{
  "arch": "preact_resnet",
  "widths": [48, 80, 144],
  "init": "xavier_uniform",
  "learning_rate": 0.0021,
  "shampoo_beta": 0.99,
  "eps": 1e-08,
  "precondition_frequency": 16,
  "max_steps": 16100,
  "lr_schedule": "wsd",
  "weight_decay": 0.1,
  "adamw_weight_decay_other_params": 0.05
}
Rows from block 6 of a small masked spectrogram model, named by matrix and row number. Rows with one number belong to one channel. Each number is 128 + 32 x the weight over its row's rms, rounded and kept within 0 to 255. All counts start at 0. After the name is the row's rms in percent of the matrix's.
After each channel's rows are labels from the 100 clips, of 14976, where the channel reaches its highest value: "top examples" is what is common among them. Only what is clearly more common there than usual is listed. The data: babble in 24 made-up languages, each with its own sounds, syllables and stress or tones, from a formant synthesiser. In brackets: how many of the 100.
# convs0: first 3x3 conv (model.blocks.6.convs.0.weight, 80x80x3x3, each kernel summed), inputs 0-79
# convs1: second 3x3 conv (model.blocks.6.convs.1.weight, 80x80x3x3, transposed, each kernel summed), outputs 0-79

convs0.60 096 [ 96 144 120  99 119 107 101  97 147 129 212 143 148  95 147 148 155 144  91  91 148  93  77 163  97  97 117 134  94  82  67 168  98  87 201 128 147 195 108  54 157 125 101 151 112 101 165 159 167 102  83 134 130 120  88 150 111 116 132 102 118 129 125 171 141 136 161 180 112 100 148  75 144 170 118 121 158 159 146  88]
convs1.60 086 [133 185 171 162 160 152 165  72 139 143 122 121 102  77  84  95 109  74 127  83 134  50 139  96 108 137 145 136 166 110 161 148 147 161 154 142 118  58 169 136 137 169 146 145 113 186 194 106 157 146 166 105  82 138  98 120 135 153 133 116 158 131 124 197  91 128 139  91 113 144 173 137 115 130 191 105 117 119  99 175]
top examples: voice: deep voice (64); clipping (47)

convs0.33 095 [ 99 134 173  90 142  98  93 123 133 118 154  90  97 104  89  92  90 122 123 130 139  82 113 129 152 134 157  84  84 173 140 137 139  71 162 151 173 139 101 140  86 134 136 118 225 141 172 163 118  96 116  92  87 126 130 118  71 116 115 121  48  88 110 154 134 124  57  96 118  93 178  99 126 112 143 111 120  61 163 124]
convs1.33 081 [170 202 151 186  92 185 163 108 133 123  78 147 105 132 136  54 151 117 173 138  77 121 142 145 143  66 133  73 160 102 174 142 141  86 169 117 122 175 154 112 151 141 157 107 200  75 108 166 148 124  87 146 126 109 103 120 130  70 122 134 148 122 148 101 126 123 113 147  70 190 125 117 131 158 109 127 124 123  92 100]
top examples: mains hum (83); clipping (36)

convs0.5 092 [113 109 120 134  98 135 120  77 118 116  82 130 145 140  88  59 135 104 122 157 136 141  94 142 166  75 182  36 131 133 105  82 146 110 129 116 129 129 158  66 174 102 179 109 124 122 147 122 124 112  82 175 123 134 148 139  96 194  99 193 179 119 132 151 129 136 122  69 105 173  84 104  53 161 105 120 134 104 131 127]
convs1.5 083 [117 113 126 103 128 150  97 167  73 135 180  95 139  92  87 181 150 157 155 120 114 154  82 152 114 155 119 105 206 130  72 163 115 121 145 151 122 108  73 131 158 168  70 118 111 129 154  93 103 111 129  71 169 147 124 161  80  56 140  57  93 114 117 128 168 143 146 103 130  89 145 118 193 128 100 150 132 167  98 156]
top examples: mains hum (75); thin (high-pass) (34)

convs0.18 101 [ 91 119 188 109 150 105  86 112 119 124  97 128  75 124 144  75  86  96 140 122 148 132 112 104 164 113 128  53 123 150 119 144 116  70 125 113 155 159 147  87 102  51 152 113 134  77 125 163 114 156  89 129 145 122 105 155 121 141 133  91 154 131 157  91  92 167  78  87 175  77 110  96 113 115 171 104 182  44 152 115]
convs1.18 107 [188 138 119 177 128 140 132 143  52 125 132  95 116 120 147 132  91 123  90 134 115 106 153 201 135 116 179 157 138  95  97 131 102  27 135 110 132 110  88 102  71 177  71 119 147  70  94 113 124  93 129 164 125 113 130 173 112  61 142 156 155 202 132 104 144 139 139  86 154 125 169 130 123 101 149 113 118 145 129 100]
top examples: mains hum (95); thin (high-pass) (31)

convs0.69 102 [149 116  82 216  87 129  90 196  94 110 133 161 135  80 110 131 115 121 144 101 151 159 150 160 100 114  96 141 140 148 108 147 155  64  14 118 122 126 144 169 170 108 118 106 163 124 146 117 140 101 124 179 156 178 102 120 126 143 170 129 130  92 146 167 147 179 118 136 146 157  62 135  99  93 139 107  96 117  97 113]
convs1.69 117 [111 107 196 125 117 157 153 136 153 148 138  71 121 142 118  83 159 115 166 156  97 122 161 111 127 173 188 115 107 117 131  60 178 152  94 177 123 153 130  82 121  80 143  93 111 124 120 148 104 108 144  86 171 147 159 144 170  84 139 125 117 173 155  73 187 102 122  83 161 100 167 164  49 177 140 140 115 104 110 148]
top examples: voice: high voice (66); clipping (40); mains hum (31)

convs0.21 091 [ 84 131 149 100 141  94 133 108 129 120  84 176 144 102 154 131  94 164  88 121 125 186 102 155 147 154 115 153 132 129 131 135 122  73 170 186 111 124 101  95 108 127 126 201 148  42 108 158  87 101 148 114 120 137 104 192 169  93 146  78 122 190 101 138 136 122 119 134 160 104 150 150  69 150 101 144  88  80  65 165]
convs1.21 101 [151 118 130 174 196  98 107 123 146 157 129 142 108 126 174 151 180 130 142  77 170 143 103 135 135 163 158 132 174 121 201  87 167  92 140  63 145 114 146 179 192 107 151 121 114  75 111 173 143 118  97 108 120 148  98 183 117 113 150 157 129 139 151 116 204 143  86 157 117 133 155 148 102 137 143 162  84 187 114  86]
top examples: mains hum (49)

convs0.37 108 [ 88 115 137 138 101 160 104 131 122 133 112  91  77  77 143 132 128 100 100 123  93  97  87 144  81 114  95 168 118 193 132 158 137 104  60  80 145 120 163 155 122 130 123 137 179  98 111 117 101 163 129 113 175 113  65 118  91 122 126 108 137 143  97 131 149  57 151 151  51 161  98 126  73  88  49  98 170 121 131 103]
convs1.37 104 [157 127 146 117  95 148 118 152 129 132 183 151  95 108 133 114 102  96 100 103  75 113 146 106 143 117 156 135 133 145 126 104 150 124 131 231 129 150 183 137 178 150 174  96 108 163 143 121 109 129 129 179 117 126 143  95 142 167  99 165 200 119 126 107 157 217 117 158  89 104 170 111  71 194 146 109 160 107 186 107]
top examples: thin (high-pass) (60); mains hum (45)

convs0.41 099 [ 86  90 127 187 100  95 139 134 169 121 136 142 106 145 107 119  86  91 169 123 123  74 124 138 104 167 108  63 191  88 109 103 160 118  89 158 153 151 122 164 151 172 114 184 122 155 151 160 127 120 152  89 142  78 192 111 129 134 148 236 130 113 116  78 118  99 139 107 111  50 123 151 115 134 158 144 122 137 148 134]
convs1.41 092 [142 125  57 150 102 116  75 125 111 149 132 117  82 150 101 150 107  60 139 199 113 108 116  89 116 176 179 125 184 142 165 159 182  92 119 135 143 167 155 145 113 102 139 123  90 119 172 136 131 135 144 100 163 119 127 121  90 108 187 115 193 129 151 150 108 168 116 182 102 167  82  68  98 158  90 111 107 123 127  74]
top examples: voice: child-like voice (90); mains hum (35)

convs0.47 103 [128 103 151 127 157 108  76 104 148 111 189 104 162 164 111 124 130 149  94  88 144 107 127 119  79 106 120 174 117 153 175 152 162 156 175  65 133  49 113 195 140 155 158 151 135 163 128 114 136 153 154 109  60  73 119 129 159 188 146  88 117 119 148 174 157 123  97  82  90 119 106 111 191 122 115  89  89 107 147 118]
convs1.47 111 [ 55 141 139  89 135 111 124 161  98 144  72 143 140 167 102  90 164 151 112 125  48 145  94 108 101 114 148  55 105 133 142 108 127 135  86 129 105 134  81 126 157 148 126  68 102 142 119 100 151 107  80 117 112 167 127 142 111  77 146 126  64 122 142  81 158  37 114 127 107 150  94 152  95 173 148  96 106  77 143 153]
top examples: /ç/ (49); /y/ (41)

convs0.17 082 [199 118 143  98 121 139  89  95 173 141  89 180 125 140 134 161 118 104 136 141  83 168 149 143 127  86  88 173  95 143 135 109 140  89 106  90 125 154 132 160 126 125 122 150  82 147 182 174 159 197 109  37 159  85 189 123 129 124 121 146 146 116 119 162  79 175 105 101 123  99 129 121 200 110 111 147 129  84 102  97]
convs1.17 074 [110 117  88 163 114  81 118 166  63  81 170 112 120 101  85 187 134 117 161 158 126 146 127  90 123 153 151 117  90 224 118  81 144 151 111 136 149  96 110 166 155 126 111 164 170 142 146 117 125  99 126 139 122 143 142 121 130 160 137  92 213  95 154 147 144  82 196 184 128 163 154 134 104 101  97 132 120 159 106 190]
top examples: mains hum (33)

convs0.20 097 [127 136 114 128 110  83 158  84 150 135 148  80 113 120 120 142 120 124 164 110 122 161 179  76  97 133 141  89  93 176 102 132  61  78 100 146 121 137 168 177 120  96 115 122 151  90 109 113 151  93 135 107  78 120  98 120  99 159 158  97  78 132 165 142  30 139 148 153 157 168  96 151 206 136 127  69 175 117  94 132]
convs1.20 092 [130 103 177  96  83 178 109 141 109 170 111  76 130 118 111 145 159 115  93 136 129 182 132 141 119 135 105 127  85  86 181 135 144 156 130  92 129 156 150 114 131 179 116 137 135 181 107 180  72  84 115 123 140 127 136 137 226 148 131 138 162 193 176 132 144  81 160  87 149  97 130 122 127 199 182 149 139 174 136 160]
top examples: thin (high-pass) (86); voice: child-like voice (80)

convs0.14 102 [ 59 128 113 139  94  91 103 112 111 106 150 125 119 135 135 108 140 144 118  83  87 134 127 106  69 115 159 114 120 119 118 130 102 103 173 129 177  74 115 148 130 122  95 156  81 132 180  99 150  87 155 180 154 120  76 137 132 139 134 100 132 115 154 125 129 208  40 128 149  83  63 197 134 140 105  94 159  94  69 100]
convs1.14 107 [ 78 128 126 113 132 100 134 157 117 103 146 114 162 143  76 108 113 124 103 110 158 132  74 120 126 110 135 157 134 111 112  63 142 156 128 111  94 101  89  87 138 158 172 100 174 172  83 145 141  13  93 135 122 101  93  87 144 157 138 109 125 171 160 114 123  81 162  97 123 135 102 111 174 148 185 184 194 127 167 156]
top examples: quiet level (75); muffled (low-pass) (56); /s/ (28)

convs0.40 084 [128 142  88 149 100 157 141 106 137  89 173 155 121 198  88 136 100 169 120 142 139 114 123  84 101  80  96 206 115 136 127 105 210 130 124 153 132 117 141 169 171 124  97 115 100 105 149 184  85 156 193 156 129 109  92 160 162 124 151 158 129 141 111 183 121 139 163 133 104 147 144 185 194 103 153  93 154 124  89  84]
convs1.40 072 [ 85 119 125  65 157 153 138 108 143  44  88 132 149 155 150 164 189  95  68 124 118  88  82 134 149 191 144 152  98 168 139 134 111 128 124 170 129 118 175  96 141  80 107  99 137 103 118 158 166 109 106 114  91 143  97 122  90 127 192 160 145 118 191 121 136 132 178 141 145 128  50 113 118 137  97 188 140 115 158 126]
top examples: prosody: stress on last syllables (44)

convs0.62 105 [ 70 106  90 115 173 179  67 230 117 130 161 172 101 122 138 167  95 131 109  71 125 143 126 101 115 173 192 131 145 168 108 159 145 119  98 105 100 147 157  66 118 120 126 112 114  78 138  87 129 148 134 125 145 124 109 103 102 122 143  61  61 141 138 109 159  68 133 148 114 127 117 124  81 148 157 106 157 113 165 156]
convs1.62 085 [129  78 170  80  26 143 143 103 186  92  91 117 135 143 128 132 201 101 138  77 148  92 137  99 173 167  72 101 150 131 151 142  89 204  90 184 146  90 112 136 124 145 137 141 139 203 120 103 124  90 114  95 143 140 120 149 123 134 126 145 146 106  89 107 136 160 101 128 129 108 174 151 144  96 108 176 108 130 119 129]
top examples: clipping (38)

convs0.23 092 [175 120 132 135 100 133  56 134 136 127 140 135 130 150 105 128 170  78 107  98 134 144 151 116  60 114 118  76  64 143 108 133  99 136 111 147 142  93 100 133 106  94 179 153  90 146 180  90 118 162 169  91 109 144 135 130 131  75  66 156 158 152 108 141 185  86 214  90 134 153 141 142 120 122 168 129 106 143 164  55]
convs1.23 109 [111 109 131 140 117 136 141 119 112 155 101 131 117 114 164 181 149 180 150 143 164 165 123 107 133 141 159  85  86 110  87 113 119  78  85 132 124 127 206 130 172 108  79 123 113 180 140 128 163 137 145 119 147 130 173 116  85 169 142 147 143 125  77  11 124 131 151 136 128 167 118 142 140 102 127 108  91 188 127 220]
top examples: /ɝ/ (25)

convs0.32 095 [152  91 185  94 134 143 146 156 132 108 127 201 114 137 153 106  85 113 139 128  73 108 108 116 190 122 157 107 151 118  73  85 160 121  63 136 172  72 113 105  57 177 171 120 138  84 126 131  90 113  67 109 165 160 134 127 105  81 107 138 178  99 127 106 101  83 126 130 116 146 105 162  74 127  85 148 119  99 105 158]
convs1.32 090 [205 111 207 130 174 107 140  91  96 171 185 137  93 118 145 185 122  79 140 107 144 127 148 133 154  92 184 134  89 146 142 116 123 138 123 164 149 185 144 141 121  92  97 122  75 132  66 137  83 133 145 114  92 158 181 109 143 164 148  98 116 154 155 141 148 155 132 147 110  94 178 105  57 144 117  95 124 173 150 163]
top examples: voice: child-like voice (80)

convs0.30 099 [132 118  61 131 128  93 180 145 120 135 184 147 151 139 101  80 168 128 108 152  74 141  96 155 111 180 115 144 119 115 129  94 183 125 127 184  96 102 145 164 164 107  92 152 103 210 103 134 167  94 154 155 135 106 140 137 140 117 156 119 206 108 115 179 103 125 121 161 119 153 147 156 201 206 160  99 130 112 121 118]
convs1.30 082 [ 74 116 192  89 202 147  85 151  84 100  51 112 134  84 104 173 101 124  46 107 140 126  71 131 126  78 128 102 108 126 113 118  73 119 121 132 142 133 103 150 107 156 144 104 134 129 133  95 139 134 115 129 110 101  90  80 140 100 148 107  87 148 147 140 116 138 150 136 183 118  97 138 109 116 173 176 216 161 147 141]
top examples: thin (high-pass) (59); voice: child-like voice (58)

convs0.52 097 [128 101  84 103 107 112 120 143 125 136 160 161 101  86 117 159 129 100 124 115 122 140 153 140  61 165 140  78 179  82  68 119  97 162 140 107  95 153 154  96 101 159 129 106 168 150  97 134 134  83 190  65 118 162 204 112 142 194 162 134 122  90  99 102 152 141 141 121 101 101  78 116  85 108 132 100 183 157 188 129]
convs1.52 091 [109 145 104 141 125 199 170 132 124 178 145 115 104 115 144 121  93 163 134 111 156 131  83 153  82 152  93  67 176 128  63 138 122 115 139  77 129 119  95 110  96 135  86 111 112 114 119  93 134 132 125 151  92 139 104  82 127 135  96 132 185 133 111  83  81 105 118 201 123 147  66  96 146 161 168 146 104 164  89 220]
top examples: reverberation (93)

convs0.39 089 [122 115 135  81 122 106 113 117 157 122 145 125 138 122 139 121 125 185 142  84 133 131 102  56 146 144 146 131  78 110  70 208 144 137 142  95 122 111 135  78  56 124 177 125 134 161 154  75 143 119 110  49 126 118 115  82  81 120  67 142 127 148 112 112 164 174 132 109 145 105  63 122 161  78 114 171 110  77 135  89]
convs1.39 085 [135 175 116 152 118  92 107 115 154 143 136 150 142 149 138 104 133 109  78 172 132 159 149 147  65 162 151 152 111 108 107 148 124 183 103 132 136 169 217  96 168 112  58 125  42 132 129 162 140 158 170  82 148 147 168  94  83 205 172  76 133 100 111 160  86 132 117 152 145 134 131 111 109 121 116 165 114 160 151 117]
top examples: reverberation (65); mains hum (39)

convs0.51 095 [156 102 148 109 139 155 181 152 108 108  89 171 120 120 116 139 139 151 141  98 170 121 151  77  67  94  83 151 106 130 132 136 108 115 150 143 144 147  97 122 151 119 131 105  90 143 143 151  95  88 110  87 149 133 133 145 121 255 115  84 118 138 108 131 128 188 105 150 113  88 157 109  61 110 133 108  97  75 124  73]
convs1.51 086 [ 95  97 137 179 182  64  73  94 144 149 124  96 122 100 139 154 122 230 136 126  85 100 170 124 144 141 147 147 206 139  75 126 141 113 113  84 132  94 183 146 135 112 153 192 192 122 163 161  95 135 123 133 119 107  94 122 136  49 133 155 135 100 119 156 165 114 127 116 123 139 167 139 110 125  96 123 112 163 101 143]
top examples: mains hum (51); clipping (29)

convs0.2 080 [142 135 147 100  70 144 126 122 116 143 166  88 178 160 151 120  92 162 154 137 167 138 120  89 115  67  97 118 153 129 127 160 147 124 159 125 104  99 160  94 168 108 109 122 100  63 120  87 127 140 117 122 124 169 102 171 103 175 118  96 111  90  91 143 100  59  75  96 119  74 109 190 108  53  69 111 108 151 106  76]
convs1.2 096 [169 161 151 122 158 123 115 107 182 131 195 107  71  97 160 160  82 133 135 119 135 121 112  99 133 160 180  68  94 130 174 186 185  80 154  97 141 178 121  96 156 142 137 170 126 180 137  94  61  91 157 155 111 154  93 111 137 128 113 159 145 110 127 181  92 174 136 142 117 128 137 103 150 175 151 102 122 153 169 176]
top examples: voice: deep voice (55)

convs0.53 107 [129 114 146 136 110  76  73 109 169 103 136 129  89  79 139 122  85 106 106  57 196 124  72  33 119  96 137 133 120 126  94 137 145  84 109 170 107 162 135 102  80 146 131 113 114  88 144 149 113 170  96 133 143 107 108  97  91 131 130 112  75 125  91 164  94 141 121 185 129  61 102 134 120  80 146 136 110  94 163 171]
convs1.53 096 [123 159  86 238 132 144 171 127 163 140 187 134 131 150 131 109 101 108 123 144 116  48 107 121 181 131 138 113  84 107 166 140 192 131 135  71 158 109 146 102 113  79 163 133 134 181 124 119 135 150 112 154  98 119 124 110  85 160 113 147 184 108 149 145 128 154  80 111 147 188 145  99 175 153 109  74  96 139 117 100]
top examples: clipping (66); white noise (55); pink noise (33)

convs0.25 093 [181 135 148 119 112 109 107 124 167 117 164 111 180 110 171 169 161 101 154 122 124 132 130 128 111  95 133 113  74 169 128 164  77 129 117 100 114  78 118  49 113 117 122 175 179 123 138 182 151 163 169 175 106 152 141 133 124 170 101 161  99 104 130  97 128 224 123 103 162 119 130 112 171  90 146  57 141 116 188 110]
convs1.25 119 [ 45 146  74 162 138 165 138 160  51 138  73  88 104 186 105  97 118 122 157 155 136 120  55 153 133  92 172 146 104 146 125 113 173 142 107  96 128 102 167 170 186 137  66 125  92 116 135  84 113 124 120 102 157 154 154 117 147 124 137 127 170 111  99  66 117 122 121 117 100 107 169 141  98 150 131 148  88 161  79 150]
top examples: /ts/ (36); /s/ (31); mains hum (30)

convs0.10 112 [108 126  78 169 121 111 134 106 152  83  83 139 122 118 107 118 113 116  99 143 104 190  71 132 136 132 130 136 112 115 138  64  97 119  99 126 155  55 168 128 188  91  99 154 105  88 107  25  84 102 116 129 128 115 120  84 128 155 185  97 161  81 135 146  84  97 117 140 105 159 111 104 129 153 168  84  90 138 146 182]
convs1.10 083 [115  88 149  63 111 156 104 179  89  70 152 119 124 166  92  81 153 126 108 145  85  70  67 106 157 111 150 153  71 147 146 118  98 118 146 158  95 141  85 150 117 169 110  69 135 165 163 106  93  99 120 137 111 101 148 120 149 128  53 106  88 125 174 138 125 173 143  79 132  93 102 130 143 134 117 162 199 109  87 127]
top examples: thin (high-pass) (46); mains hum (37)

convs0.35 093 [130 193 141 112  95 147 104  57 154 142  46 115 153 131 158 125 130 153 114 130 126 129 111 101  90 124 129 100 163 135 155 124  93 125  99  62 117 113 146 113 115 140 146 115  88  84 164 163 155 124  98 110 173 183 105 163 116 149  70 151 124 119 123 110 100 124 144  93 102 176 156  64 124 146  63  67 127 118 187  58]
convs1.35 092 [132 153  79 206 145 155 104 202  85 139 102 131 105 118 157 132 118 147 155 139  84  92  69 147 129 107 164 166  70 127 149 136 156  36 135 157 152 166 166 166  95 158  78 120 136 113 132  81  94 149 156  99 172 126 125 139 137 130 166 134 151 127 146 151 170 168 101  88 111  86 191 122 140 117 139 169  86 136 128 141]
top examples: thin (high-pass) (99); mains hum (29)

convs0.70 091 [127 166 127 147  80 105  81 111  83 155 206 122 135 128 163 105 120 124 114 144 104 100 104 157 114 141 149  98 100 124 144 192 118 108 167  97 108 133  47  82 162  94 124 122 117 176  92 107 105  87 133 183 125 190  99 117 149 126 119 173 133  93 167 142 136 187 176 177 133 112 156 130  73 138 114 107 129 195 167 154]
convs1.70 087 [145 150 166 124  88 153 146 127 133 155 103  86 145  89 135 109 141 168 175 109 127  69 125  77 130 174  82 112 205 157 151  83 103 107 104 165 141  92 166 127  81 132 108 130 140  86 163 139 143 174 173  83 118 114 125 161 142 118 120  98  80  94  91 112 115  86 157  82 155 179  76  99 180 159 110 111 175  87 120 170]
top examples: voice: high voice (53); clipping (51)

convs0.9 117 [143 133 130 139 103 113  99 173 140 106 168 147 141 141  83 149  98  82 118 162 143 127  44  86 130 103 123 114 101 102 152 114 131  85  55  49 150  98 112  59  84 188 162 105 150 101 109  89 148 151 165  85 148 141 179  98 105 133  77  93 165 127  92  98 117 140 133 100 101 121 107  84 110 105  92 112 179 148 129 108]
convs1.9 101 [151 131 190  92  97 117 135  67 153 172 137 187  91 132 132 130 109  97 149 161 135 150 121 105 165 123 158 126 139 115 127 129 126 158 136 217 120 170  79 128 136 142 116  98 118 114 149 140  89 172 118 132 135 147 170 165 131 148 104 203 161 129 128 188 109 157 162 227 104 148 169 118 165 164 108 114 113 128 144  59]
top examples: voice: low voice (56)